Weights of a small sound classifier.
Model: mfcc input, arch transformer, norm rmsnorm, activation gelu, num experts 4, layers 14, width 128.
Training: soap at rate 0.0046, 4600 steps, held-out accuracy 98%.
Data: trained on short pieces for a synthesised band: melody, chords, bass and drums, 26041 training examples, 90.4 epochs.
Rows from block 2, named by matrix and row number. Each number is 128 + 32 x the weight over its row's rms, rounded and kept within 0 to 255. All counts start at 0. Numbers have three digits each. After the name is the row's rms in percent of the matrix's.
# proj: attention output (model.blocks.2.attn.proj.weight, 128x128), inputs 0-127
proj.11 108:117133149108124160086102134076166103182154167144123122092129153121152122101105138036100169080163155086090096186139087095120179056137082146119144099063130169085118101095099129162171135146088160125100111115093161176097071173198106147164135145148148122150103176139136100082135173154127131117088080067105050143125125130117132080182120180142141158131126114108111163097124123119098104143140
proj.12 103:190145083127067163045152156123128175124164120155054135089171102158183054136109132129099138111159134141157170136127131046115125148140107166133138167144085095146154171103144130111148142134130167064156156105168123125193091120109121120178157149091132126086087168127084152148133136119118146109166113115136175106158186122093141139217101071113101107109110101074144136108100109092122073123113
proj.13 098:085146087080096111130194067173104088162130138130060112209102154128111093162150127123174106153119088129103122103118150147154124146128111106164073123111157154137114133214107128163117103128122120173143140161102145146107150132184105099132175128156121105163148157130144135092123077106141092102176128158188153143055137127144132140145170179154090117127072138081100138049153086159170070185159
proj.14 083:084112151139136129124100101138143102133169125148175156108173132107119153148104106131088145154082193045132115082113068118130133145125176157188164062144176174104153146138155105139148094128134092129126122081127107168167154073090135073204092105152148147185119131187157142132134171108118148104092127085122185118175152078113145122147198150162134136127158151068169140150155077146184158162147
proj.15 102:129117174108124182143153146119090124113153110095118115126142103131127108108138152136156114083066113134105077077107169178149119152073093080093098090180096118134097125101152106120134092153123080069011096143126129096145117123175102142161231125113109141171116103161088125114122145105115158119124171149117152131158078160131116129156198117121107128054195056146152149166170105119117125128160
proj.16 096:120128133172149142093142145141137153131164114149099155173186154171097163188148099139107124119118109131190129107084176134150087062102165119070086155112125125106145196176136176129104115099143133192157146145180100134166195127108162101078120115117174128088148108193060078159150104148147181089110165051139166139084096120157183115117161093170135177122101138135100139156100104149139130138121
proj.17 112:147147157142082144163123098102076155142126125162099157135142137154105093154161180152139128143148176137083140090072161167125120119160109138138079136054186147111157090135140102129124138125093152118152101135157108174140200165147140109160114167184193110166113097106093098120124183119112110131099128173095107088212066053095148152160126179169136137071132158062137106114131156077130124190108
proj.18 102:110111131127119071118150137066095094156104175147098136101131086120144110154191171092112083145114168112203135121143105151124105106151105130053159087179115115104119109111115104172184073161120119114139103070098159149118107157171141161130093119066074159130136116146108116096116162131114153125164129134159153081159146136062203178068112133117120120079095088098126068164126204114116078100154
proj.19 104:159125133160116115103100122175213146115142065106156165161075147093088147102160192155077134084171099133107141154127104118095105179112093085110133105085127125158120134120094166089139178193143081134135066157179172197117133162138142148124126174116150135095151077195160112234108174119143121139125173133127136080184113133138119129156160108185132145124159148159130131093117130093135113141147
proj.20 082:116150147102150172152113119077084162115149143148176097148167179152138146159086090051152098130212139118138107170108148063109146114129137194157133174068154137133074139152140146169140153154078108169129150115170122153133118186157135141126144142127145126119200141168089064122155128094154146084132150146100144136184134121105196127113156055105091183076112141162179117157122135144096096167106
proj.21 091:146125136143187159126165128141044134154080105156153144126080152095089180053110188135125111192151130099142164127097155141101083127157091086148176135113112092116182087124101105111186125106114082141060092180103201134104155122121144111123108157163096095126091131118134132142126159126041139122110135162141136126146113170156062143154102130078138081140093046136124103151114125165093103128090
proj.22 097:127106162152138118124143176125153196133101153153099064134170135168141172148083186181085149164075093151114118120165186158107131159123124082114096086127089101101131126170090131059107104131189130144149055123132124146121091137135120159141094153105155084157128154103080129166117153106123145112101099077130151116150085070174107114137139133136163088203163173124146051133077105062128141116080
proj.23 099:170153109141121103133147116117183067168140170157125135181106158129106094160137171090132148196110101117133133115086099130175110114139088141117102137077162132094205070086136138135159125135126165125204127126162167093080122188199122082150148097157100147126131137180130150135078116143145080083132125080152127183127195120112155100114173143094106190166167150073123150127115105145192148168103
proj.24 110:146109178154138123156137151086132180123174150130064094150110166172132138174142090115088159107108121099114163147116113153104132121111098172080093096132153102108132138169182097114081121137123090146152154083081165070127124105151115122160161117139085064129157117197058134104136044123102054104102110141131056145113079135164061147131151115063083117134171112084133092113142169164128142107155
proj.25 081:130061103154142107069073081082114150165093219110132099096112140156135159152136140125093126113097093085135099107139134089195075132061179116102172146157147096081181139138102076115112082092159130114165144123093156142127098114166111101150181108056135153108136148122112158149069146072094099150134160122188105159103132133180139112086143116118100142121122175136138083133060108137158109128180
proj.26 102:114059096069104113093151109128106120104119104108125063115126111184141137071132151141112118134104117128165115102141089097204124100117115084116142104194079230100124097103139067110171150118128093136121077117172128145116121086163177109108102169097130116174082164172129160121105090113125105076168118124037122122153128103157146124096127081179120161155120103146166129165140123188081114174140
proj.27 094:070168067161150153178143107109087084076149161103189138146141175107094155102102047127124119101148122130120160142200137135071160138091125154148103111131107090216107075133093136125150131175082117135098139100103110128108169164127157127097134172131126155144132098203147172140178144165141150129119159109101069162089069143164160142109113172147115102130171125123074131083085133158076098150116
proj.28 095:124165098138085142137146082166124109140126094150159170159121141083121118137082161125177145144128136144141119107151121075125077103103090119172121142122143201128078129175089146143112184117116167109081134124116128188136113108114138162145150130100072107100078131147182175160147078140085121074079168097095131156114133203086179153145105130124112070144143122169121178119069151134050157084042
proj.29 098:133113138152143137155129190138190122115164081129107137147109179085146133205139104129156133150092098136126101100117164150101091090074158122084124143153100167079180170112163209128114150159155135160083120108097152135150100101087159163155144095114082182086125123154164090183112168156113099119114155142117087098194118106155114114105068162102143075164127166160117174042086098101120128115171
proj.30 097:105099116108099094167133071096110114097074173158161179115124097127115157150128083037134123143093094141104124165179098091139138135132142171159103145124104125147136133165108107093083128124171095083157145128135169106139143125155107075130111147154131172077108116070140115094149165116158091123140193167183091143102201135110176081097080140061156111121118151104161088153167148125125133149020
proj.31 091:169157141126106123128129145155129198059154074076090137170126123143099114174079135091168086084159091154176121114184197095124168098078193170106181113099174153151132143169113137175147089154166153093135090101169132144153095097126116127097112153178115158100136092153147125126120137128146136108058139088093126064170090158088132129113110167161122157117115183122067162169119102124111092134159
proj.32 098:182139190111141142143144150140084134171134130189114177130078150172180087166105110142178177109099052094130145143119153094133112077114119145170118172137138091081133160101135138114128112151069144116085075083085151116141139077158141047095107129180105108191140125087185110164122091138158107093120129081078098085132105174091156124172122163114139102111128096144135097146070152139128147147071
proj.33 086:082131142085127103103119043099114096071145159167089132068163111141100172109233154167144059171085110142105105107139089165094113163125125114088146137166153158112122099039173140152104098165144132152114092114132165081152146188106104148142140113141130170084159126072128168101134142133151097140162138144130103104123122153111128086199143175090165113087105107118159150110169147153151090128096
proj.34 098:084176116089121109146137112168099109104142124096067206141076161128084081081122111106117111114149123183122130127113132158131082032115121111092136093100187121158122136111138143138131139139068128113128093158124117157077087113194216135137072141162086107212079159179127128094136173133120123122116121075137159146125159098120145133150103134084114099104083097161151198127104096087124126166119
proj.35 097:144223150132122146147092095084132175130121118176107134103172085091116152118122133101171130150138169101093099135140115170124119142097130121111138147099194097100139052114110145184087109202139167134122151169133109167101134206108135171147112038130164152165160124194117084167145159126094111092106133087181121105154182148112131104103124174125137123080111121128109088147184069140120136076156
proj.36 100:098135115158136119169201175119140099108170150125074108165114111060091153126141064088143140062085125125150117092095143181103088112133109105034133076157094131135141134144138126136171113109098139131127130117121125079082117162148095069140070144109139126169094124124095135120118170171157154118171141155165147150151187147143164080129113090106204111189112154085179106106179127072132178127122
proj.37 088:129112144066051128125172107117109114116108127096137132148121164144099126131157166145214127150166178154087140145157090124156145163154107139135159156109126108126100083135077080111094114098101123059149084104116076127099118137174092139105078130145161131132137076109158186106071071167083147068109164088058098131150128096180083100197163157124142177147132123147164082150121122182114142169128
proj.38 090:136122106136136143140079074156144096065121154159127095152128154198081146126108089171153150015135128146124083125097167113136097124137095095170146095069137125113120131139132142074155074110082147091151130150140071142155109150148176117129103087126183135192143144154147095122188087143134185093147147189123191177110088134174118156094107074103160139149172165124113081138170149152131148147128
proj.39 105:139149147135138110097155175129102149084143101118185097114154148107193105110079185103102186119123118183157157169129157098112156127196152161170120077146121166198114125154171099148162153145181089122141155145152070191081141151144115134132099128129170092215136148095124164093138199127134142119129099112136143156136082102079100163139193177114136138150145062149124101128086131141171171111148
proj.40 118:160128076128174203136077129116125142164137165172128146102172157113155100095154169163117145081057120140128144129190137085146112151147155155085178115117108132125142103134089088121145106109107106141076112118076180090152118140121223102132113098089056192060097120128156189119123104142063111172166142112078146078171141121124103092107096126103126075118107141116169126131124102101117148183136
proj.41 096:097131109137112128123136121149134043109119166112129114093105092145095086095177079118105132124130092110091177117169125090137134074152167155102149127161199137141132128099219104187058091172099125144134127089115117094122130099141122114118101125183164107188049153158159167139120125107184114170102076139122153159131141122125096120088159152176170116118119131114090145129145042099168140168197
proj.42 101:124122150125102109096186106089166151109113236148073086131122115144074136140083102065109117120158113101117145177100084075153096100179156096111155065117106111120117163143122121181119137115150103152102123156081185117139130151095142083157094116116095140129146119094142123154093141117114184123134126124158167120156148135099072082107133064060162087144209137157156159135162094130163175144064
proj.43 100:159186068158116122130096123140135159167112139107113164182136082126214153071129175166077108088144192156095139166141134148090162109196127159141091154087130123118170139146123099173128142108166109154106142130146093136105116101134136167115154129105142150173090123089122063138138093115152160077085073109080132136137136146115124147113088163150060080162132178095038117171083132110127091103164
proj.44 083:119074167130149099098117138123132085144138184119111142163126082126130103188100105108158175114185128092114137083082170142159175054075113150121114106188103125134119145089167157150075116105127144101162139179093145124164130088149124099094061115126102147189058100144144074112160156085118071156141091106140122193086083082128102134142126184162143070123114094097101076138125097153119160127093
proj.45 102:115165168148110174157101106097129134139139128114168107074130131111114108125143100172114089119125148115060131133124069163178170142175165075187110095118127134140100137136150104107172085141123158147139096067061138154105151109179189119113157133091125118134159084178155114127197097166147131050171151125117100113128104115136135145149106116088169097101113098182138203074087187123130059085088
proj.46 101:092158109160129195115125156108136151125173143095182140108127156140149110091157139121133124107118121157131073107098095128080037140127130117077151152140139136125074112069149099111176155082117128110103104094140145135104140082161152077146099154103140103130107063128135115107132167116159141013149131114101162152139157176145143108157175106100204186074147220095187100132139149106152118140113
proj.47 106:123104061113153150168172213101125113139141101141155182079146069113145198116120137098130086115170152101134129114123080110103132155137108206140165097143073105090090105140185172160114132148136161183153095112122106153126173134138184102181147106150116120066158117079097118091066177166157097108131146113150137112150135115077077109118125103101155058178077133098154127106125076126146109107123
proj.48 102:074136123152105100115116086114121122098135134113128137127088136106183124112129142130165101116118075109188208152147133128108191072107178165082123079145178154182071128127133098104231160158105144111157156116107195120091171126106098096123131132111138117138124092103183134121165114091184128119106133161067190134074114143137157109101094180139085092058092088133155125137091087137129103150102
proj.49 100:141152179097095135132162117136112129101132145139155159170071076138034090110104078111102107159132062110190123141122131144099118157097161070181114162123158164121104138095115165152129111188130133133164140151168082199111123080113147136135168128146119100115108150114141095102136084109122138096161036104142150099133132106137129195096166081137144167166137172188096089149069142171149147078095
proj.50 098:120086162093121083122145153158128170111109117087089133118148205145099106146124146172136166121097163143151113114113159125130150130167135181106115071145094154146122096207124172156161090132154117184118085113067183155123150169113103096130122095163180118112071092132159093160088139115105153166135088137096074113133149191079073131110078151207125153096108182139092058115118141125164141078140
proj.51 100:120132164130141160102140174117105138108135106140111140174151154108165101163118191052121161173145141094145079152123115093175081130129150132119135161094105170105065165079164114186125116165121107116130104105171120140157097106080157134085142063106071115088146050102142069122160149141121092160142146157209151099166168091092088142120145086112190150083088170158126177079109147140132108148116
proj.52 092:145161037122165115123112175106158071085171135078116129125114117101131124078127105116147143125136068127119158125180142168094148097096058148112149152099151104104119118114132228121108134123156149144137060216089160074101060091133126179124129200141136144122086110121160149148128090127072125118134109086119044117122142123134098078135167170159157115188115116156150135102129131103151135118136
proj.53 099:150116128138150192132109159118144108064101088142171106121099098075139113127189122087139140091138114120125092085068131082190105132101167129143145159183089166157159183074193135097177168157148136083111045105155170082156146110109163155093139119144148110107126116190165105182144120142133133150120186144116147134092076108166163146144135100142147066131091111150101161087101158168096133082158
proj.54 098:105165159111134101076076129060135107088155120110148119087168184104173096069178127166085183115142094105150111186131155082088161113139160075163153152088165151129122137065129087118183138132119159063120097134178160141122118158135076086154138165112144094091114088123173137145145052136103149144149126118137156181078109135122113136088108087135070106107133119100123124079092149168168170139085
proj.55 103:070116133164070134151105137096098146103126155103136092138139142100132133117124182102108068132086173075087176093128144142141140173121106170135077102153113150079157162108118158124119142149163113135189093079178117155126168174136130139092100162100133190116157159155154129197128189161151095081133182124096159071182111104160079124124063183139124164121132137130122059155087094196121131121158
proj.56 091:143134120150124173130146130111147181136157169181090144171121057139143209080088103149171130183087171109133089158124100136082160066130133111137086184159142118151135096097108060143152142173138154136095130180184160145156131117108119129161148113205122100106153141067132150093109191106079112173147121069152113149101138165130103162107158097103044125085163117085129170121157128139143130106121
proj.57 098:127139117102162164125142136129104133083105105163135164077142095110158089184111101117115144170150165162092161210154078056170126143181097072216227115098137102136111161135120090093108156115099148108105137146119167074168099118136150166135106164117107134176154141148184144138155095170061153113119139113123114155112109146115174169140111090066107144093132117130083162141145132128165134072091
proj.58 110:135112098145143132188126107159132124017109059132088178093165146142085118086109131133117087167105179123123071080144162134158133188122124161028141158154120093115156136151102171156172137123131137101134153090184116121090144139164105149092129123105170136112169139202063150124112124118176129127087125108117179103125095100169101122167177173119163097143166101099108114172146098091101125133126
proj.59 112:120138133167122074160130080130094125159120199103099116130129086149106199089106129076150069163107117083128131093132149149189092149102097150092107142167114064120116070134139062104098175146129110138149124140082123159138134154109158102144108164159193049126170115142046145128108111102155107113129160111106147171128153132107137134124087182148120099161177185086110175079110166096132066098124
proj.60 105:166085092117114147105131067115114103144162102116059159153096129158109182137142165132110117128149134091176142121100136087139156093129130112100149215115156112151136150055216106138097131101124084122116114061120126086142170140157162146110098090133139158094138130154100145126130100043144171132187148168151202187113154108111036136126123132077127141101189111172130115127147074118110139131115
proj.61 097:124094125104114132130134089107132115121130156146164154117157163153098109167111127104103159129020141115136125136166080110126116160128111115140101124110120202083127169120168201148132060141173085122158108140116108170113160064132052178165171148141127151186140105160156039175169155111153124132083151119119114159166138095132145113127179150137153172164117159114103127100071106183203105154123
proj.62 090:155158082165100122124121071114178120151161086204091108128147143130103108141154115154152152136158073113106192157070136134154114098141164135075106111116147144130121148180158166153105120127113109205160183175176140144161141115124127126067061095128142099154145128110109094120114171039093122157159144186182147181126105130082189151134097164148123128115107097082121145099150101133186136188104
proj.63 104:125139103081111121121134185143157155066095156152112119113113098082149131141096144153133185162129164157140077116150125128170135150154155086148159139067130143135093181135096128195093140116150082179098168147146091120167109072080103219107115126211135096189117108090135118145145102166111126170083119174120106118097048131147120130094187119118134146115109180067067142121118132136151159150171
proj.64 100:039126171182121107121096103158142149196093126088137106175115136126102096150093101136172086115194136114163162137108134138140110174074116154107113114114132187182117128140118132156121140174138094070131078076161129109153117062086106138143100156190108058154082147162134130139159118105179118169082110131169086153110090100110156115133204119146106149063101088119111174085129156149110151129153
proj.65 098:093154157184189070192144155167109076076188122142182154129145142092128190166115102097105117164164137135142110145144152173085122191194163183163104161147167132186121123092148128139153112145153089121133058127080190144121174118173129155184167115096108110120109134133144129134167113155105050108108141137119086118135148137163122100097141085085136135122070084161117123119134147148120096075135
proj.66 101:118121104070154064129161061102089096113061116149146147084145092117098184121139124099130151163138119150100103147128070092130158075130096119097162136121113122146077097127145124188142115113085191096091116156078159133109130114132140077156128115115092096214143099148126082112082204142170073098130119116104167137118175137131154118123183182167085068118159136116125151097107124066093097095095
proj.67 098:115149172105124109149125100130130159173089148127056187165148143099148089148124181122116134122115142200078126103151128165106114159037172114182098147093126177071162160184136101127119119101121175076094073167121137162187138102127177100121086145088093108108087122171119168164159137114124148158126170115205144106127133103170135144135109081139116129185112114153150144094123086122086150135056
proj.68 104:105104015133146144156147094127107182122159188172137164101121157109100147087113128101137079123074100154063164120117089093185151098137122102158090102163088144117149118154120113146154107114106112176107195140103107183181074143163096145107090069126093141129125165128156165163088115088118110175140135098115092111121188134066143119101131088095185093141101152176165150126118092087119095150133
proj.69 104:156043075152174166085121094095112129162141173163128108156080123149136151120152180108077164117185101168134147159109138113185136135145149098127161165082119111058154152161141125115128102114123118137098051144110165159073120145172147151119083169123108070167069095081131131107144141151084118071078088124115079206135123131103142128152145187106129174171099073163140136125138122128139125127085
proj.70 093:166133064115123122103107157130149122159092114180063136085104084120099117136144151126137094136121121169143092133135088107093109159109075060218093072104075112049154154138081108158145122116121049133141093115056153130190143144085135153123123112148157118115139143172130142171111114120085138145107158143116166138123156122122176135134118081123119147186104151115087197119117065077132143132203
proj.71 089:154150090167127103125133128091109108067034126159111143085147075193085124074130156115109201165076140114130137113122091161086087133102128062153092096178131082091112164141152127168154105130181133095070205129098151129140148136180123161163113094094118148182130127135097153112081064115094149151125095107127102155148119145122155114158106129104106130136126183158184197128125116121180107113132
proj.72 103:124109047166179095109165114143128092117110091156108164162145190106118118143114200168175141149160116148123169123073126088193140116171064128137131064162093144064112103174152143146168162081135158158138089108135158149152113114101120075084078103126110104106178114140167142126115119130140129109184186120113125141171164159158064108123109087123147112194132151126140182111178100098105120095084
proj.73 117:132146115146064127125091098172105132185140105115100152161116127144129095141096134156175053103160065126131167184137083064085085169115116100089142109114178114134115136109121087109093109123102091079155135121150104182128156104079178160126131097133137171118156109129158110094136114111085092133148105165092080136164115120142120148168174202193080128099112112096094116184115129194083082172185
proj.74 097:115157197111140142153083090161094117116142028129149134134167121156128064214119105193151110124165088138111124146105190141119111114074103120121127188114125182110096116136117183112115179095173100133076054137095177124095085097151132126165152147079127098175103131124196132139136077135146134168128123149131137143053171145162127156102137130100127067170165143148129123130089125130134144130168
proj.75 107:092098088158133064177112155125146099091147128100184123149058167093106126127158138107117159201114100106098129129176151161088118141144136153146115096125160138129135117120092154136109128154129119148101137149105124071145084115066136135075145165176142093129037160115148087101151151174080171166164111137048130088149087175070114096141073140216158094109090122096120143090103158142136140110154
proj.76 093:082161165115127096135141118112180150114152132083163100149121167140127124133115139126130094116142057149110146180154155110134069097143152116097164097124176122008162140073186099074095092143138143166140079147086158084119118163184133071073133181113132135105151120144116152139113149106167162070114160127106149128133118200137133093153107143121147119084130203133070149081141117061119106113116
proj.77 104:107123152113132129091129114105153055132141109061111129071101136121125112112136162097087105101155182139147118136116080112110141129192113179130123076128084149137127102113091090113196163104135173140117110148133127160098169180137107163147117078103157109116120175097159117128151164150063149053164081089044118124148144115094144098185182077161148087082167110169121163111168151050137115105101
proj.78 107:132112166111147072097088075095159089094084149157127127122177153132141092160132097095158109153085200119163088100173129128151132096137123144141127167184171161086094138123144081130206160143156154117101135094119124112144184133121161095125159137152102091130098115120100097116090144118126087185066161136076114146146130136137125113148129153185082051171142194053155129121158182072089088148117
proj.79 100:083095102174159176109142169185126080161122137069149137154066126114110185147182150137122103138184140161136153099091126111168116096097174120140145093171128152110127125109140138035153142117161116086108145107061124072101119116127128116138096121057142120098120150143161148120158112124124154134145133118113093103094084143177063056034120113121147064087128121110133090161126172171145154101176
proj.80 093:154110124087080127111122110176085067129069161105128137138150106180111159143143118163153131145118133146077097133176097137187145095136171084131167030129183085102109105087102089131074098123092103128085117153132158109096154116156067141211122108129170133135128134145079133123128072148165135120156129108150170140151086094089095163163178099151172134121169126130196086157143078077134159107147
proj.81 107:124114126170105112153089088143122141179107114149190051108169215122124138157078096146137079167173111095108151133094116152133119103090099161190056135163095103138110108120154183141155183151141085099157128060097127174174178146122168143173117073142165104127116048150119161119129104169122149180141143142149162138112116136098097160145126147134145145082152143117158146089143190084101101102101
proj.82 101:091169172122160145209128145167072124127133078131141190178149141118121141069098124118186061160111139099147106150089152111090134168076124137135121184133163149127112145124156064142132144136146075146087096101105159127102177138141155109091140115102102135144097114090135076096131190061145107120111169132141124062119126140188098065170147171069116131127196131126159147159077118144136089158160
proj.83 100:174107129094148140097120132155135134169149137109100119163093104134179131131133201110138101099124130121129188140158118161122127161099124162211052078092068121076169097158071141105164158100122137100145142158067114160129080090101170138120115140131142108178189104084124127122143160130167175083129121167128171139127145138146054151087147135129151125166166150111078069131027137114119175149130
proj.84 108:099088097113118143112139187116094151091121095078145100146170184135136145131131156154100173082128146144164180160120122128142114128125082145096171086165080088097189158145092222097146130113132114153125126110131118097102146167156130133106178168080097150147132141103140180119139135129152147119092115068121125191111137077139122139149134168142159061129117176161141162071128114072103010141083
proj.85 097:144155154153160167166215156064112137151147158074173149139104160142104159152154128115128131123130126064149108089159123154119138109118141129127186111096178141139086124127138117145130118145094157066102080112132135135116127085113165130102083178206094090159087050124136134134145191127082153136095159137199108104168124191146178152157097160127125181082101122150182121126109145149126152191066
proj.86 107:078126172114147101093091070095096128137103102146135142084109083140136177101125129089121108145154154080126063133083124109189109076080145118117175143192103113136052099074115123162167155162153219103122127143160115177153106084134139116167091069166090152167187165086149108123172140154119153109126114100146118120165148096082190189162136123137142120163082159151109143146109126168117117105109
proj.87 100:139172094125136126094122143140138127090106108141173126135147093127104113122130116107123116142129100176126110144117150116120126101137125145160128112158114145134113125095115186139130135168189119095137196185144084128183106138105121096088172155149165162186158097087112184113183066151168133166147111110167193216132089076120203157070183183122089110137066147180087158117071103150109121182163
proj.88 101:132070081166171121148092136129110141166103092181167117157110190156151109110149143129141133213082117154102113141146143166090102216186122206194161071105117150110121138049156131129078050106103143154148147148069122158115065099121091140156141154138116114152130133138115120141103125133063105143163145138173134138084118175132179162092117131092129174141116126097100164161107111149136152133139
proj.89 091:121074085170183133135117106150157072149140093238133125066139154063133163108167169088124200139075104154119112095155127115097128109161131080081106083135105130151163121158065121116151105138067105158159146126176149133117075124153186163129144116108114125142111137084128114082178114098150087103168080124116120072185136096092103146160131128171125154150139129174113157126157125110114086186138
proj.90 091:076110126132109095095096087178179114132096111144109162166109110160185167112118140153174133113126155159169122095088134064222106086132082097097142086113099144101156091136170149127201167124124150170183111158108126148140061102123139084136112127201105100134133125078138165122159149092146153172134059137143080133157157109082113119081134115140133128072109170152145124092199086104140146153145
proj.91 088:170160134164084108174117121143169106120107108068154156093093140123164106162209186120089117129115104126099106154103089130156126113116188135099116135114170199138126142092182123167122123156090082109111091135199179108122155096126127134113225133191137145197094175110165073108132125089139077107122160102152111135145152141156171106125112147096172119118129118115106139176102110209160075127136
proj.92 092:101107173103106128121136063137124169155117081170090097160136106129133157086128187088152185115097136099215116171079116151200105155124138076169130117127134127145180157110165119101204147121131135106167126197124145150161082137110095144162214123174130153089140175129131149136159104132085109098114088131126087135086162117156181090137123130105073112140084129126145154157129137095112087066082
proj.93 096:161090130130054129117119069111117093122124075153147153160177169102110066119119127083207151171200101150142215107138170109123105118111122134155151177142137137119133103136101094098075148136190168113177152164153151172119135126113148137133167176115124123078116070159094049133131130100114143072056150118128060119163088117090101124137163181125142110133136163165124127104097109159111101115126
proj.94 098:085075120152101116157137127190044110146145165105144164170144136136133149180162176173183082116167110112132065089139137088103136170103145203115152139118107121130139071151138201127108061116125123129135129136132153099161188127188153061124154124167128155120094095145118194126088085122143204134178142071102173126147150145139154117141137149128096112103131181117166164123147165091158160132127
proj.95 104:082105103092172113206111107119069123153146166085144119119103099137155184147113115124114086075172150118115126099137154133091077160200104151141115105079117114140132132202112121111143100024120135181078172128104137115161150134137151084162147112105090107164117180149123130080122138109153093187095094150181122103138106097190182134087146130100136124139065114166153097127056138129093117118142
proj.96 098:113106099149084087126151120148144129179127153090138124083128126160159146085166113099121146095108089172118154179185062058132167072167106151111130140171148113103103053120100095099119142146071161186079044159156133108128149144140141130084145155178107147101118137148161149163114145144132130124176124087124039090136113136116150108138120150066125162070088116159163156048135125129153117135081
proj.97 103:139102145077156088096134110117126067164123154062119148150142127151141156111139072192135108124097064142145038115111143077101209131073132094142149188121085121167097125113093116127116073130108179063115129147168080109081096124126145096125110104102105106137132152121128117166136125107101144086157144171061065207132170132118091135132138086137121073130150197121114124115107123127171097146105
proj.98 105:182134094140094179128070118103177142152155153144183105098143048128135091082099093084160046111115146111112137120110133116146110116169142160152149119065064139160118141160112136126088120087159136108135121092156138171125197127094071099161103122144171129155163109146153071115154149133146167116171114119116154154115119139148141185122157078204144155113061143176064136082127080171111120091155
proj.99 094:165175111090125084099122135137160173134078104104103146131156145127118189074103138123117133127132105137190168160088118200141079133127104129139165162124087135153143067102109120152150094095135139128202187082150126128160079120157085101133196153159126200163122133118177160119114100117132084119112130131081158104071068086138172127161178096130121156144089154144215183096112102148108092121113
proj.100 103:154124112123142153090182130103105111070113116074155103086102104145125137094119125128095182143159187114171130153160109118119109124094132102131154123100174119092171203124102103128070093208151162071133113109129090168055150116176155101130139150152165107158139121135080048159122169123141152074082115143094118104124096163125117137153097134142163115077168114060161045169084164166124116132121
proj.101 102:122141232137138128089130102132178158123132135153084089122146137118130092151121131100088195160128156121105153183145124173162107105176133101154102092148051159133123138041129136097143147096140187120138114164200161112158137150083130128138168091180144133102092149072155108110120136124127128097096153143112119168099105128120200115116179147179152096172097139128072153030130126149089106109115
proj.102 114:163114146142126116142106155062158100174129140120130077154153167186144168088079128151109146099150088155086120105104121134112118064176124115101078149090142110095131110138112087070125091129112112157131140119146131104134082099114126062150088178200157082128058058080092094104066101154145110105107122141150129198163107082147092114150167158142149136146085196085114085088152177113129154137128
proj.103 109:143111133113147119151146083143093147125127085124098107148118159148131093142069077099144092070109104161117125104111138103161150128123131113135119109145178152092093166073187127103140152132130162211173109062079194122083134127147119125095105108108123094151069144066157052206155154104131088120196123098063134167120121076125117091112109186093159113107106141160093119128098065129113080131114
proj.104 095:121104112077124096081167081163146133100141117144130059113092114136117089116103086155111155120103107143141154145092128107211125136107157116092084116116132150158150158171093151100116107110092140205147138189142152082100047077132109157155189120189063133126059128118118106142139136139110146130153130128134137159101032139125108119157166151197164156129083134063130088099168130183154129135125
proj.105 094:132138190112100100097087129160138120083172108114129094123155070120142124145151062086155078096080127095105135123162142116120147128116132127154130110161137163168106192087160100113118167172203110106136169142167150128144102084062121138165121105131154081156169127143067119144128149065134161130173107123119173179115133023144114172115142124147051114101171111081122071133093146146108153070123
proj.106 098:162155164086098074132130173162121092184140122077092144156109178146111120147164152122083120179095126172131138147137122183128096165153136084099134083121121052121167110083144150076088110179095073156193164158113151071137067185138135117145122111116121142110076142122096134096070140119073091179143111056105117143088086172078137130138118106149168146136158189120131129114103176132118134117166
proj.107 102:127101161137098101176152117102142163095135142143138121166166078123159167110075149150166132105134084098137023072108172098084154125100069088123148108096186079188094130138164125164154088131104141072148097180186144134168147147174078130132111128154104129099139131166177088123128107117099119156118114109181174134106179156075170186187167114160105109128147092165086154142153124137145123104128
proj.108 114:124156142099173077138137168146172166152100123149100127108185111164101147121108114164095097171104127108118035132064143182127112178114137161083120115114076068146117086190113147133096114068119114094074124108158119115154099086089126043127164097164140169146113159084180097113140111119094086176181133128128136122181093142140131186154153148134143129162124069104124114178082108169119100145103
proj.109 095:165108087132104154111155142077180182062117122141075151162083114104136121138159158153141197131128203142185099146132127168135160089074127134108142173124143142124122171099103131124120090160148158088133143149176120145118134199133110139165097128135157115128165143104116137133138197146148082085089118153173118150100120125187120217156098102161062124146114128180124180132084072140120042136139
proj.110 108:124114128124080145157093108112111078107145157103141087167108146145114125096110182106121147091115138092152121122113109174137154136127148134159060083138118052075127062045146107150178126146067188127174169151216092118112130147157191127124094141070125136171119105094113131138113124109153198114099113128130091106119082189090176155120122095145151158052156135124153151105118120087159122171150
proj.111 107:156149093156052187068102092172089112143136177115120165147114175092101131134112105114152108163133121110139126131155134085176102083097057105123112162187159126150059105149103111131179203159119171109127138179119120132125162117081130182155101170188147138115101143094170107124157191171125174147112108091131128133133104075136148126102086167151105084164167114142147170148143125066140175129080
proj.112 106:119158168148129121199177105160093128108145110141097156109115141139133187203084133094166089156105168115135143082126114181127125116150127152135098142089175142162158070171088108115152178093108048143179125047114156097148133119104169094092089129125114118114101112103174100120142161128154111080180178102072140090157067142136130144137040154074126126154123115116156143127163121131158173178112
proj.113 103:081117125125196037136101135103129139133136089160098194154127137133137118105130100139117149135145116121155144132134094051129172154120146156077199124122141151122070130088173131172142143145127162165131112120152138182170158153149126154155123080108118126125142107182123116172211152120114146091177205119134065146143191084104072136140116133092116129125134077157117179084132166145154061103073
proj.114 098:116123159127119177099116140154064194127121169110165118123156143138141108163106111093141128141128165136128097172158146095139169166154166108145076128049081156136102085198078128126114125167103060108135088126067116141086096126081199118129112159091164131092117105048140079122136163129112138060073121142159096135130157124121118160100153093083168168109104197100079108123121147080120115135089
proj.115 105:117124137104159176106136141110092160125176117126157100192073146082086166121187119092151122142161143055148113106190114162092156115135145109165073074075183158164122162089120156147117113154108121141184112124120110137126072098170121103142154171151060120095119159108123117141133184130139118101162138080113165101147118156109166180084131053080141132159091102051078128151096144139145082094148